From a checkpoint of a small contrastive image-text model: 7.37M parameters, soap at rate 0.0033.
Rows from block 2 of the image encoder of a small contrastive image-text model, named by matrix and row number. Rows with one number belong to one neuron. Each number is 50 + 10 x the weight over its row's rms, rounded and kept within 0 to 99. All counts start at 0.
After each neuron's rows are labels from the 100 images, of 14848, where the neuron reaches its largest size: "strongest on" is what is common among them. Only what is clearly more common there than usual is listed. The data: drawn small creatures on textured ground. In brackets: how many of the 100, against the usual share in percent.
# gate: MLP gate (encoder.blocks.2.mlp.gate.weight, 192x96), inputs 0-95
# fc1: MLP up (encoder.blocks.2.mlp.fc1.weight, 192x96), inputs 0-95
# fc2: MLP down (encoder.blocks.2.mlp.fc2.weight, 96x192, transposed), outputs 0-95

gate.38:65 59 48 53 56 42 51 68 41 38 52 44 48 51 52 61 35 44 59 56 47 45 56 50 53 51 51 44 46 56 51 62 29 57 35 61 49 47 75 51 67 47 49 68 50 38 63 42 50 54 59 38 47 31 47 38 43 45 46 21 64 64 48 40 63 51 58 45 51 40 62 48 55 52 33 46 64 45 50 30 50 64 53 67 47 63 50 43 64 58 44 55 57 45 29 55
fc1.38:68 52 48 38 49 28 67 53 48 51 68 26 26 60 38 52 50 48 51 44 50 47 46 50 62 64 34 33 52 62 63 47 45 45 40 43 54 50 39 62 56 70 50 51 59 46 62 51 49 51 52 43 47 50 51 46 55 45 47 66 60 57 46 41 48 53 50 30 62 41 55 54 60 54 47 40 27 43 45 43 59 71 61 60 50 43 55 49 36 51 49 60 36 36 52 74
fc2.38:60 42 58 52 44 53 50 50 37 52 47 56 59 45 46 48 60 58 42 55 45 41 55 31 49 50 41 52 55 53 47 60 53 58 54 45 31 54 45 54 48 63 51 37 54 30 57 68 45 39 51 69 70 64 49 34 46 83 41 50 38 41 59 45 48 53 68 53 50 50 31 44 48 55 52 43 69 84 49 51 46 34 50 55 61 43 47 41 55 51 42 59 46 62 42 60
strongest on: scaly (56 vs 17.2); green (34 vs 8)

gate.94:46 47 49 68 30 65 52 51 68 68 52 63 51 46 51 50 61 57 38 61 53 52 43 51 37 27 61 64 43 56 53 51 65 58 51 48 56 45 60 55 58 49 44 69 51 49 46 50 53 42 41 87 30 50 45 47 51 48 41 51 65 51 38 29 42 32 53 54 48 45 44 40 42 54 50 57 50 33 59 54 62 54 49 45 56 62 43 68 51 71 43 48 54 55 48 43
fc1.94:41 35 47 58 45 44 64 56 50 37 41 49 35 40 51 52 41 44 37 47 44 63 43 49 38 49 40 42 71 53 35 61 66 48 41 58 43 59 63 54 54 49 52 53 38 30 59 42 54 54 51 50 57 34 46 59 41 56 35 50 35 40 39 33 41 59 47 53 45 61 62 29 46 43 50 41 51 62 53 61 36 40 36 62 52 62 45 50 49 58 51 62 46 37 42 84
fc2.94:44 51 47 53 51 45 41 67 58 48 53 48 35 54 37 70 54 50 77 56 56 51 54 66 41 55 44 38 32 53 56 40 48 42 59 42 54 60 54 48 44 33 40 47 47 58 43 57 57 64 60 46 57 37 51 41 61 44 65 38 49 47 49 40 52 39 42 38 58 45 72 58 36 66 43 50 49 17 59 59 67 61 53 47 36 39 53 49 53 42 46 56 59 48 63 33
strongest on: scaly (42 vs 17.2); white (26 vs 8.7)

gate.43:50 38 47 51 53 48 59 51 56 54 41 58 48 63 52 73 65 35 53 59 34 51 43 46 48 52 65 65 45 70 38 37 54 44 42 40 51 57 41 52 54 47 61 34 44 46 54 48 49 48 29 49 27 32 38 61 69 77 52 53 50 40 48 52 42 59 56 51 39 48 52 44 55 36 45 49 47 40 60 50 58 49 55 55 47 50 57 27 51 48 73 51 35 64 37 64
fc1.43:63 54 43 46 61 36 56 57 71 57 50 62 50 51 40 43 63 61 50 66 46 52 68 55 40 41 48 46 43 70 20 42 43 56 52 39 38 54 46 55 34 56 47 41 52 48 58 45 40 47 49 57 49 56 40 46 56 51 63 63 46 51 50 46 62 62 56 46 35 42 53 53 63 32 43 55 49 50 54 61 54 50 39 69 58 49 39 42 65 35 43 32 48 42 18 50
fc2.43:50 46 57 48 49 47 51 36 48 48 45 47 48 60 39 53 58 59 54 53 44 43 50 43 39 46 47 46 70 57 49 50 47 39 32 53 72 55 49 49 48 56 33 47 65 69 54 48 56 43 64 77 48 60 49 65 50 42 36 55 49 63 51 48 48 50 71 45 64 29 67 57 50 65 28 51 55 41 48 51 58 45 34 52 47 32 23 50 58 58 38 68 60 46 52 51
strongest on: plain (38 vs 16.4); orange (33 vs 8.2)

gate.183:40 41 47 44 48 68 52 47 73 50 51 41 47 47 56 66 69 44 35 58 68 50 33 45 57 42 51 49 46 52 59 43 41 58 59 40 53 48 53 54 57 42 56 65 43 32 42 50 52 36 58 68 39 34 61 54 48 56 51 62 54 46 57 45 62 61 53 55 21 54 37 46 45 51 52 50 38 66 60 47 40 63 55 54 50 68 66 47 52 67 35 37 70 48 45 44
fc1.183:48 43 42 43 53 48 41 54 23 52 25 58 48 49 50 40 32 52 48 48 49 45 64 47 68 64 64 54 52 48 55 35 43 51 47 53 54 48 45 37 66 50 54 58 46 55 50 62 36 53 57 44 50 58 54 69 50 32 51 39 56 49 62 51 56 42 42 54 51 38 58 45 55 49 79 66 57 58 40 51 59 82 39 47 37 39 54 72 51 39 56 56 49 50 44 48
fc2.183:55 62 28 49 56 48 44 51 48 50 52 51 52 44 56 41 35 34 43 50 32 55 49 43 24 50 50 50 37 50 49 50 57 51 60 31 54 50 50 54 61 56 74 53 37 47 64 55 50 46 57 63 64 45 36 25 50 70 55 33 23 47 38 67 51 50 43 53 52 57 47 35 51 48 46 50 42 65 52 45 50 48 32 57 53 57 77 39 51 47 57 45 51 55 52 50
strongest on: plain (38 vs 16.4); yellow (31 vs 8.3); pink (25 vs 8.3)

gate.53:44 48 51 43 60 49 64 55 49 46 60 39 49 49 84 34 40 40 50 44 50 52 59 56 56 57 51 46 33 50 49 65 54 60 42 45 34 45 46 31 54 40 50 54 48 55 44 61 40 51 40 52 39 46 61 66 64 67 57 52 73 46 50 57 47 36 52 27 52 41 44 34 53 49 50 40 43 44 53 55 50 46 50 46 34 63 32 48 55 50 53 45 58 65 27 27
fc1.53:57 52 40 53 57 47 58 53 59 31 45 53 35 50 49 52 44 55 36 43 44 27 50 53 37 41 50 56 56 41 52 62 51 53 73 61 46 37 72 50 52 57 63 41 51 55 74 65 34 72 36 54 46 58 52 58 50 52 41 43 35 50 40 50 26 35 41 53 42 51 66 66 48 48 61 45 37 59 37 45 52 60 50 45 37 43 48 36 63 35 41 61 52 50 55 51
fc2.53:58 43 59 43 48 43 58 54 55 58 60 59 44 47 58 47 41 60 51 48 27 49 54 56 53 73 63 56 48 39 50 53 48 47 34 43 60 67 33 68 70 53 30 32 46 50 51 51 59 54 49 45 57 47 72 57 62 70 44 46 64 47 58 51 43 61 51 57 39 36 41 47 48 59 65 41 51 23 52 49 61 39 48 45 48 49 49 60 39 55 45 32 45 46 30 49
strongest on: scaly (45 vs 17.2); orange (26 vs 8.2); pink (26 vs 8.3)

gate.179:67 28 54 45 61 45 61 48 47 26 54 52 42 25 71 37 42 49 44 50 45 43 43 60 50 55 36 52 55 46 47 72 64 53 44 58 49 52 39 54 71 27 49 42 57 37 56 44 40 60 50 45 50 32 50 37 50 40 50 40 47 45 43 55 68 41 60 59 40 61 46 46 57 42 68 42 47 56 47 50 51 49 50 56 50 52 37 28 51 42 28 55 43 44 49 53
fc1.179:42 51 36 42 57 35 51 50 51 44 55 48 52 56 55 57 50 59 35 38 48 50 55 44 76 61 33 43 61 43 62 55 47 38 63 60 47 50 70 49 64 54 56 55 52 45 60 48 61 64 51 38 58 50 48 58 59 57 69 56 50 33 45 52 39 54 70 48 49 35 50 69 50 47 34 52 54 44 54 33 38 50 50 63 55 41 51 40 81 48 66 47 58 43 48 72
fc2.179:55 42 63 49 58 47 66 46 57 41 38 58 75 42 52 50 52 59 53 58 54 44 43 22 53 70 55 54 63 37 51 51 48 63 44 52 52 33 57 45 49 46 53 68 49 54 54 52 59 51 47 49 49 55 55 54 37 68 34 50 45 47 53 57 53 64 47 73 42 56 36 45 51 53 50 58 80 46 64 41 67 55 70 70 59 58 61 55 54 57 41 54 45 59 48 37
strongest on: brown (38 vs 8.4); marbled (38 vs 16.5)

gate.124:44 54 35 33 47 71 28 44 60 54 44 48 48 49 51 60 51 51 33 46 44 61 23 64 60 59 47 57 47 44 50 44 52 28 50 61 50 42 46 53 50 48 40 42 50 39 54 60 33 61 53 54 41 53 59 76 73 62 43 55 38 38 39 39 54 49 49 40 60 61 56 41 48 26 35 50 54 56 42 42 50 46 50 51 57 53 53 59 61 35 59 52 50 63 45 57
fc1.124:53 50 74 35 58 48 51 42 64 56 39 45 65 57 49 58 50 42 75 50 52 49 49 50 46 65 51 45 77 49 33 47 42 51 44 73 51 50 42 49 39 54 54 50 63 42 40 38 48 47 47 27 54 49 43 55 41 53 37 38 51 50 54 43 49 45 50 68 43 48 53 28 49 59 39 53 47 51 37 52 69 49 53 55 40 51 51 69 72 51 56 28 49 33 59 51
fc2.124:45 44 60 34 50 39 50 51 53 53 59 48 44 51 49 51 53 51 62 54 34 53 56 44 53 43 91 47 48 54 57 62 55 68 46 52 50 61 44 41 49 54 60 66 58 48 53 33 37 54 51 45 44 48 47 54 38 61 61 43 52 43 55 57 41 78 77 46 57 53 46 36 53 36 48 38 62 62 46 51 41 53 49 56 54 37 69 76 46 63 48 59 51 39 41 51
strongest on: dotted (44 vs 16.4)

gate.146:70 78 57 53 61 51 49 67 46 48 56 65 45 58 48 71 49 40 73 49 50 62 37 57 40 46 48 49 59 54 47 46 43 49 66 57 50 53 40 22 52 52 58 60 49 52 34 49 70 54 50 54 40 50 63 50 43 49 36 51 52 32 73 44 50 51 50 53 62 50 51 63 26 56 49 38 51 36 53 57 52 49 57 58 51 50 55 59 38 51 44 43 52 63 28 51
fc1.146:77 56 51 46 69 52 49 62 46 41 50 62 53 47 47 53 53 51 51 50 50 55 53 50 47 49 38 52 70 53 70 65 57 52 59 78 46 50 49 43 67 63 48 49 42 57 40 48 56 46 53 48 48 67 37 63 53 65 38 51 71 57 44 40 42 45 51 53 58 55 30 60 38 48 23 38 44 40 64 58 40 52 48 36 39 51 35 59 41 51 41 32 52 50 38 54
fc2.146:45 51 49 62 52 24 34 42 33 36 41 52 53 40 48 56 50 67 35 50 66 53 45 50 44 55 43 45 38 56 57 48 44 51 51 54 45 51 68 50 67 56 55 51 31 49 50 52 50 32 56 50 77 56 42 52 36 45 46 67 53 67 47 50 81 47 48 64 51 41 50 60 50 67 54 49 35 49 52 44 48 45 53 51 47 76 47 47 55 41 49 57 31 50 63 44
strongest on: dotted (54 vs 16.4)

gate.106:43 57 53 55 50 44 51 60 56 51 64 54 47 46 53 80 56 50 55 20 59 55 57 41 57 33 61 38 41 49 22 46 55 44 53 41 48 42 50 68 66 44 39 51 48 44 61 55 52 62 63 41 38 49 35 53 54 47 51 49 50 60 46 59 79 49 50 50 52 42 34 36 60 51 51 52 50 48 24 48 50 61 60 65 61 40 49 50 47 36 64 42 55 48 48 54
fc1.106:50 63 42 64 47 55 58 52 62 54 62 67 51 48 38 54 70 20 54 14 56 54 56 44 45 52 62 44 42 56 35 57 57 34 55 52 49 47 46 54 76 40 48 49 45 46 68 71 40 51 40 50 49 58 46 50 45 47 47 53 40 49 37 57 70 41 37 56 49 47 42 37 45 48 50 43 55 58 33 51 54 54 52 69 54 31 49 49 48 43 53 48 54 52 38 53
fc2.106:67 56 56 52 42 45 54 59 50 46 52 44 63 47 53 30 40 56 52 73 50 50 54 70 36 68 49 58 52 54 68 30 44 55 51 39 49 51 42 46 41 39 49 54 35 52 49 43 41 53 37 60 49 52 60 53 54 43 34 44 35 54 43 46 51 61 54 56 47 44 38 51 65 61 35 46 67 51 41 61 66 46 41 47 32 74 32 48 46 46 38 74 43 34 47 49
strongest on: striped (72 vs 16.5); blue (31 vs 8.2)

gate.20:42 58 50 50 46 48 46 60 39 51 35 51 41 22 50 70 36 48 55 50 55 48 33 34 60 62 41 41 32 42 68 58 42 58 51 49 50 45 38 56 35 64 37 43 50 56 50 60 52 53 64 51 35 30 46 51 53 55 54 51 40 48 57 40 72 51 49 60 44 50 69 50 70 49 47 48 39 72 81 54 48 54 49 50 49 42 41 47 58 61 47 41 58 57 51 49
fc1.20:38 54 40 44 49 43 74 41 48 52 41 50 51 53 41 73 73 46 35 50 52 46 63 65 35 49 53 54 30 46 41 44 70 60 63 50 33 53 32 48 51 58 50 66 52 57 34 43 52 50 51 37 46 47 32 44 53 53 46 43 50 50 50 51 49 43 66 56 35 56 48 37 55 51 45 29 52 56 48 49 61 45 43 66 60 32 54 58 48 43 49 53 28 51 28 59
fc2.20:51 67 34 40 55 52 50 52 57 43 66 43 57 40 58 78 52 60 40 59 69 73 41 47 46 55 50 47 50 48 50 44 49 57 27 50 57 43 51 51 26 51 50 55 30 59 46 62 41 50 62 55 51 54 57 53 53 34 42 61 27 53 56 58 39 48 45 60 57 47 48 42 48 53 51 47 27 28 53 57 70 40 34 52 59 39 58 49 49 51 51 63 43 49 55 53
strongest on: dotted (35 vs 16.4); green (25 vs 8)

gate.135:68 52 43 63 40 64 46 58 47 68 72 49 52 53 61 47 42 33 48 34 50 43 56 46 49 46 49 41 50 52 50 59 50 40 46 59 66 49 49 53 68 59 50 64 68 49 46 23 57 49 65 52 47 56 42 24 49 44 53 47 54 61 46 50 59 51 57 43 46 39 36 70 58 63 51 45 61 54 53 35 43 66 49 53 44 50 62 40 42 70 39 62 52 30 60 57
fc1.135:62 49 39 43 45 50 51 57 55 63 75 49 51 54 56 58 48 50 37 48 50 41 49 52 52 44 48 53 45 54 52 51 40 55 33 41 53 42 35 44 48 82 45 56 67 42 45 47 53 51 45 45 48 50 49 29 55 27 66 57 66 62 63 53 57 43 50 37 73 27 62 65 55 58 35 37 47 39 56 40 49 47 56 45 52 41 40 49 52 46 50 56 66 29 62 45
fc2.135:58 36 73 49 69 41 52 48 30 35 42 46 54 49 60 50 49 49 41 57 52 51 59 44 42 54 61 51 65 48 34 55 46 64 48 44 36 39 47 54 51 47 39 58 54 52 55 37 31 52 31 44 55 50 51 48 52 79 44 61 35 49 50 55 55 51 57 63 38 50 39 35 78 47 60 47 65 58 77 60 53 48 56 56 66 58 60 45 56 49 53 41 58 58 48 47
strongest on: brown (58 vs 8.4); starfish (29 vs 8.7)

gate.172:77 64 55 42 57 50 48 62 26 65 51 67 52 52 52 40 52 53 60 56 44 56 50 47 49 42 47 51 56 44 57 55 42 30 52 55 57 27 39 32 52 53 42 63 59 46 49 73 54 50 51 56 54 51 44 47 47 38 56 50 41 59 31 44 42 45 55 65 31 33 35 74 59 51 53 52 60 40 64 58 46 53 41 52 57 49 51 49 45 50 48 26 48 66 43 55
fc1.172:35 53 51 62 28 51 62 43 66 38 50 39 56 51 56 43 41 52 32 38 41 32 60 56 52 49 52 49 28 53 55 57 53 75 41 42 48 66 53 60 49 53 48 47 51 76 39 34 57 27 36 46 42 60 45 52 47 51 42 52 63 51 51 46 40 53 32 49 59 48 50 38 43 36 60 43 42 39 37 40 47 58 60 50 48 41 42 50 50 50 61 59 62 56 70 40
fc2.172:62 47 55 21 45 60 55 55 38 42 49 49 37 41 54 50 34 64 50 52 49 68 42 55 39 18 62 38 50 49 43 52 55 52 61 65 55 34 33 54 52 62 48 56 52 26 53 48 41 55 59 70 34 51 38 43 35 49 71 50 47 45 47 55 25 58 52 55 53 53 46 53 41 39 49 49 46 36 50 57 44 63 55 66 47 39 48 55 54 59 47 54 52 51 45 45
strongest on: dotted (52 vs 16.4)

gate.127:38 50 47 30 41 41 42 34 46 50 56 53 65 54 37 45 53 59 48 46 52 49 30 65 58 65 38 55 51 42 47 54 59 50 65 50 45 44 51 47 46 62 41 51 35 57 61 44 70 49 49 49 49 53 51 50 57 43 39 43 47 82 62 58 36 60 48 39 50 39 53 57 36 57 25 38 52 49 49 59 52 30 43 63 44 57 33 26 63 59 48 37 52 44 45 50
fc1.127:37 64 46 50 42 50 53 52 54 51 46 40 52 50 61 54 53 59 39 61 51 62 39 63 58 43 61 64 51 42 48 50 41 57 50 42 42 49 59 42 71 69 37 70 50 49 57 57 50 54 68 55 52 44 56 56 38 50 53 56 53 50 60 49 48 51 55 53 37 44 49 51 68 47 46 76 46 57 41 58 62 62 44 18 35 48 67 50 57 65 50 38 52 18 38 48
fc2.127:49 39 50 38 57 35 35 48 52 36 51 41 50 43 66 62 79 51 77 48 59 37 59 50 44 54 50 63 67 56 50 44 67 62 48 49 52 68 59 53 44 24 33 46 40 43 36 47 36 52 46 43 54 53 34 44 53 52 41 52 63 58 61 58 56 70 39 50 52 47 49 81 52 55 50 43 59 49 49 57 50 41 54 54 43 42 35 55 47 52 45 48 47 54 47 45
strongest on: black (28 vs 8.4)

gate.52:54 63 58 42 35 53 54 53 51 79 55 48 41 57 49 30 47 60 46 65 58 49 45 56 43 31 60 53 83 37 52 44 46 45 38 38 50 61 58 43 56 49 56 34 40 50 50 28 40 45 48 51 50 70 47 51 45 59 56 64 24 48 45 56 64 49 58 53 44 56 50 52 37 34 49 44 64 65 50 34 49 38 50 38 48 50 38 57 42 54 61 60 50 47 48 52
fc1.52:74 51 53 49 47 34 32 27 57 64 41 46 52 50 53 39 71 60 80 65 48 49 49 48 41 40 59 60 52 46 77 37 43 46 50 42 40 40 56 44 58 49 50 40 49 47 49 50 35 34 62 47 52 65 45 55 49 41 70 51 55 45 51 61 58 48 40 38 51 70 44 51 49 48 51 43 48 53 56 49 57 44 57 59 38 66 48 39 38 52 59 38 50 37 38 60
fc2.52:46 56 44 59 67 51 43 78 60 50 64 74 54 57 61 39 41 43 45 55 58 46 51 56 48 49 45 49 39 52 55 34 57 52 59 35 56 50 50 51 58 48 52 50 40 42 33 68 49 67 41 53 50 62 49 54 46 47 50 44 41 50 52 38 36 54 50 51 37 42 66 39 39 67 51 41 54 42 43 58 74 54 50 78 47 57 28 70 59 63 47 57 62 55 48 42
strongest on: striped (78 vs 16.5); large (53 vs 25.8)

gate.40:46 46 57 34 46 64 55 43 44 61 39 66 61 50 49 47 61 54 60 31 47 52 53 51 46 28 50 46 49 39 48 44 50 37 75 63 35 50 46 51 67 60 50 47 48 60 48 55 54 39 44 45 55 48 41 64 47 39 29 52 43 37 56 56 44 46 63 50 54 37 50 50 34 51 48 49 51 49 57 44 69 44 45 48 56 59 60 51 52 48 60 24 29 62 81 36
fc1.40:52 42 51 30 50 48 53 52 53 42 69 68 66 50 43 48 69 56 41 44 49 44 44 42 70 58 45 53 50 59 48 52 44 45 61 53 43 58 62 26 46 52 59 60 52 40 38 62 58 65 56 53 71 59 60 54 51 49 45 43 43 52 48 42 43 54 54 47 40 29 43 53 59 80 55 65 58 52 49 57 41 40 70 46 41 41 52 34 49 55 59 52 66 48 26 38
fc2.40:53 51 40 61 42 45 48 47 42 45 61 36 61 49 42 48 57 29 58 52 37 63 46 38 35 59 48 31 76 37 57 67 54 31 60 51 51 61 51 51 64 63 59 37 42 51 57 55 56 45 62 52 47 41 50 47 50 35 43 39 52 43 49 49 57 55 46 50 54 31 51 59 41 55 62 45 16 65 43 36 43 27 49 58 58 44 49 40 41 48 37 53 49 39 52 49
strongest on: white (49 vs 8.7)

gate.71:52 57 64 58 56 33 50 66 49 50 50 38 68 26 65 49 55 23 49 61 47 53 54 29 42 39 34 52 51 58 46 49 44 29 40 40 47 48 43 51 53 38 58 54 50 56 51 52 53 42 43 51 64 59 50 72 50 57 59 65 15 57 58 49 45 46 36 47 43 42 53 62 51 50 50 49 53 50 57 66 52 44 40 49 64 48 39 59 58 55 45 56 46 45 53 31
fc1.71:47 43 48 33 39 69 60 39 41 53 43 60 41 50 66 59 54 60 41 26 60 48 53 60 55 68 60 40 58 43 48 46 51 60 44 62 30 35 57 34 49 49 40 48 57 28 46 51 34 53 61 59 41 55 48 47 54 44 35 49 53 56 40 46 58 52 48 57 62 60 48 39 65 68 67 49 48 40 48 44 65 71 51 52 50 39 59 54 46 31 59 45 68 55 53 42
fc2.71:65 39 59 60 61 68 51 40 52 49 58 43 48 53 54 46 50 68 49 53 34 43 38 50 54 54 33 59 52 44 49 27 57 77 45 57 52 44 41 52 41 58 47 28 31 53 54 41 65 53 42 52 51 44 50 60 44 62 50 49 35 48 47 61 48 52 47 58 51 49 66 41 20 54 46 48 39 22 46 58 49 50 49 53 51 59 33 44 55 54 50 67 47 36 62 64
strongest on: dotted (48 vs 16.4); purple (26 vs 8.7)

gate.50:51 50 40 60 54 55 41 39 54 55 54 57 54 46 60 48 60 53 51 47 65 49 54 44 32 45 69 40 57 50 50 48 52 55 72 58 46 50 47 35 41 59 60 50 41 53 71 49 43 58 44 51 78 26 37 60 57 54 59 52 57 60 46 37 48 52 50 47 44 52 81 49 43 55 39 56 51 41 46 44 64 46 50 41 55 49 37 41 31 63 24 63 60 41 38 41
fc1.50:56 51 53 51 47 33 43 45 44 46 67 47 61 55 57 51 41 51 51 50 51 48 42 44 68 63 55 53 44 54 45 57 43 55 33 54 48 40 73 32 50 50 41 51 61 56 34 49 48 65 54 45 42 52 47 61 46 38 50 57 59 49 47 53 42 29 54 46 32 32 42 41 46 45 56 54 82 70 59 63 53 41 57 50 50 78 33 45 52 33 35 41 64 43 55 49
fc2.50:52 58 38 67 43 47 60 53 37 46 35 57 61 53 56 66 53 49 53 35 55 55 50 47 18 46 46 52 52 55 66 60 53 57 53 41 36 55 60 52 51 59 36 50 54 53 32 39 61 69 48 23 50 41 59 60 59 54 51 44 32 34 52 56 61 48 50 50 42 57 61 42 63 69 47 50 61 49 50 40 44 51 54 42 52 23 57 40 38 43 48 40 61 59 43 50
strongest on: brown (40 vs 8.4)

gate.191:43 58 70 39 59 45 59 52 58 57 45 64 63 38 48 45 71 66 34 63 35 53 66 48 43 58 57 57 48 69 47 50 52 59 44 32 49 66 46 57 48 30 68 61 48 40 53 40 35 51 28 71 40 52 50 50 51 54 50 32 41 56 49 24 45 57 48 52 49 43 48 50 53 54 59 42 56 34 54 58 43 44 50 60 44 66 52 42 51 45 58 42 50 37 36 51
fc1.191:46 60 50 58 34 52 57 71 52 36 43 60 53 36 65 42 44 50 24 61 30 44 54 37 56 53 44 41 35 47 35 63 73 36 43 64 42 56 55 47 47 54 25 58 32 58 48 61 50 44 50 38 53 64 40 55 45 61 52 45 49 50 45 59 51 46 37 58 51 58 57 52 53 49 56 28 43 49 48 47 45 59 60 54 55 53 48 54 50 71 39 44 70 37 45 47
fc2.191:43 51 46 42 52 38 51 56 49 49 56 59 48 48 51 42 36 54 49 68 47 52 47 71 55 54 41 48 45 35 49 55 55 49 40 53 48 41 56 49 68 39 51 47 43 52 50 38 31 48 56 44 48 27 39 50 56 39 54 50 37 54 44 50 48 24 45 44 43 51 46 49 53 57 62 66 53 53 50 58 50 84 52 24 48 57 47 73 42 53 52 18 28 46 52 49
strongest on: white (38 vs 8.7); grey (25 vs 8.5)

gate.9:53 57 46 42 39 40 72 51 59 47 65 47 34 55 59 50 36 45 40 51 43 55 63 64 43 57 59 56 57 47 70 51 55 59 45 35 67 53 62 43 58 51 38 50 62 21 33 39 52 68 35 47 44 37 40 53 33 57 46 61 49 75 66 58 52 46 57 46 53 57 32 57 51 45 45 47 45 53 43 51 47 45 38 51 55 41 56 43 49 55 46 43 41 68 58 65
fc1.9:50 47 55 55 34 46 64 49 58 54 47 43 53 49 53 48 48 60 51 76 50 50 56 44 50 41 55 37 57 67 60 48 55 51 58 45 50 59 45 62 53 50 59 76 57 35 55 45 39 61 38 62 31 72 33 40 57 35 54 46 61 52 59 47 47 42 38 49 55 67 43 53 49 43 43 57 42 19 49 47 31 44 52 45 59 41 60 73 40 44 55 50 55 67 62 48
fc2.9:38 72 57 55 44 51 56 49 46 48 52 46 51 84 56 51 55 50 49 44 74 51 45 77 41 57 41 62 61 42 46 68 53 49 74 50 43 53 56 52 64 55 50 42 65 46 58 39 55 69 38 30 48 43 54 64 56 54 48 55 57 49 37 56 40 61 56 45 54 49 40 53 42 61 49 41 54 65 33 44 44 47 51 45 50 47 58 40 56 51 36 47 60 49 32 34
strongest on: striped (45 vs 16.5); black (29 vs 8.4)

gate.153:39 51 57 52 56 53 65 50 56 40 45 60 44 61 47 53 44 40 45 52 49 73 35 48 38 55 48 60 53 39 60 30 49 47 34 60 39 55 53 50 53 47 61 48 56 53 53 64 36 63 47 31 50 58 66 60 41 55 55 46 23 32 54 45 44 27 53 44 44 51 43 48 36 44 57 43 48 44 53 55 32 63 28 33 38 46 51 46 81 46 44 52 56 48 54 45
fc1.153:70 65 55 59 37 62 30 45 55 57 45 37 67 49 79 55 60 53 56 46 33 42 58 52 53 40 52 58 49 46 45 41 39 63 48 44 61 51 52 49 48 64 48 73 35 50 49 31 49 48 45 62 41 45 29 39 49 44 51 47 59 61 49 50 39 51 50 67 55 36 36 59 60 59 56 56 67 55 51 51 51 42 58 55 44 53 42 49 38 38 54 44 54 65 28 39
fc2.153:26 60 42 11 55 48 50 47 78 54 52 56 31 62 31 45 45 50 66 50 61 45 32 76 68 45 49 39 38 50 46 44 42 32 46 51 55 57 50 47 52 60 43 43 53 52 49 59 64 50 52 45 52 50 56 51 49 44 51 47 50 54 39 49 49 52 54 51 55 38 59 46 30 65 43 64 28 44 45 53 49 47 55 50 43 57 51 52 40 57 50 59 45 39 53 49
strongest on: scaly (63 vs 17.2); brown (42 vs 8.4); orange (29 vs 8.2)

gate.156:44 48 60 57 24 44 43 68 46 54 37 37 32 51 77 60 43 47 50 57 57 66 67 45 50 61 47 56 45 47 56 37 57 56 38 54 60 53 46 53 57 38 46 47 44 44 50 60 39 67 40 39 46 60 56 62 55 48 52 43 51 37 87 53 57 28 44 53 56 52 31 52 55 51 51 59 52 60 51 49 66 53 47 45 41 37 57 62 51 45 63 56 36 49 54 50
fc1.156:56 46 39 48 36 72 56 55 53 34 41 44 49 46 33 67 66 47 69 64 51 51 35 41 40 44 40 54 48 55 44 50 36 50 52 51 43 52 66 46 57 45 39 43 64 55 40 24 52 52 60 60 59 36 39 68 46 58 57 51 40 44 46 59 65 54 56 53 24 43 49 51 49 53 46 62 53 54 38 51 43 56 78 52 47 42 45 56 45 70 47 48 52 32 54 55
fc2.156:52 54 55 35 49 62 49 49 53 48 44 54 59 36 39 60 32 53 30 36 34 57 59 50 54 66 62 37 35 47 58 47 68 50 45 48 54 47 42 46 47 58 62 58 45 64 50 58 55 39 70 42 38 50 58 38 53 54 61 48 27 38 54 40 68 45 46 69 49 63 37 45 56 48 72 39 38 48 49 52 39 48 42 51 70 57 64 51 50 28 49 60 51 40 52 46
strongest on: black (56 vs 8.4); brown (26 vs 8.4)

gate.174:55 45 46 58 46 74 49 60 67 50 47 44 59 47 50 66 47 54 24 23 53 43 23 49 55 59 47 69 51 55 53 45 31 58 61 61 38 37 54 49 52 51 42 48 58 19 48 55 66 51 41 34 38 49 56 52 44 40 44 66 40 58 49 55 44 60 46 54 52 45 53 53 50 56 53 47 62 48 31 46 59 52 56 52 55 49 51 38 41 31 47 59 42 42 54 39
fc1.174:53 52 38 47 52 73 41 43 64 67 34 50 67 46 50 33 61 61 33 33 45 63 30 62 47 65 54 49 53 64 58 53 46 71 63 65 50 32 39 52 51 56 54 26 50 45 50 50 56 52 51 43 40 47 40 42 42 42 45 48 47 47 51 50 50 47 47 54 52 32 64 37 50 46 53 50 54 38 52 56 50 75 53 34 45 39 37 43 48 54 41 52 59 38 45 31
fc2.174:49 56 52 57 41 41 49 46 44 54 36 60 48 60 53 35 45 41 34 56 55 56 50 67 48 40 53 51 56 61 47 50 31 25 31 60 52 52 72 49 40 43 56 56 44 40 41 49 40 52 42 59 71 48 48 42 38 45 53 74 70 53 42 43 54 49 54 42 38 64 33 58 50 70 34 51 52 51 57 47 41 51 51 55 45 31 36 46 50 60 62 25 48 61 49 49
strongest on: dotted (56 vs 16.4)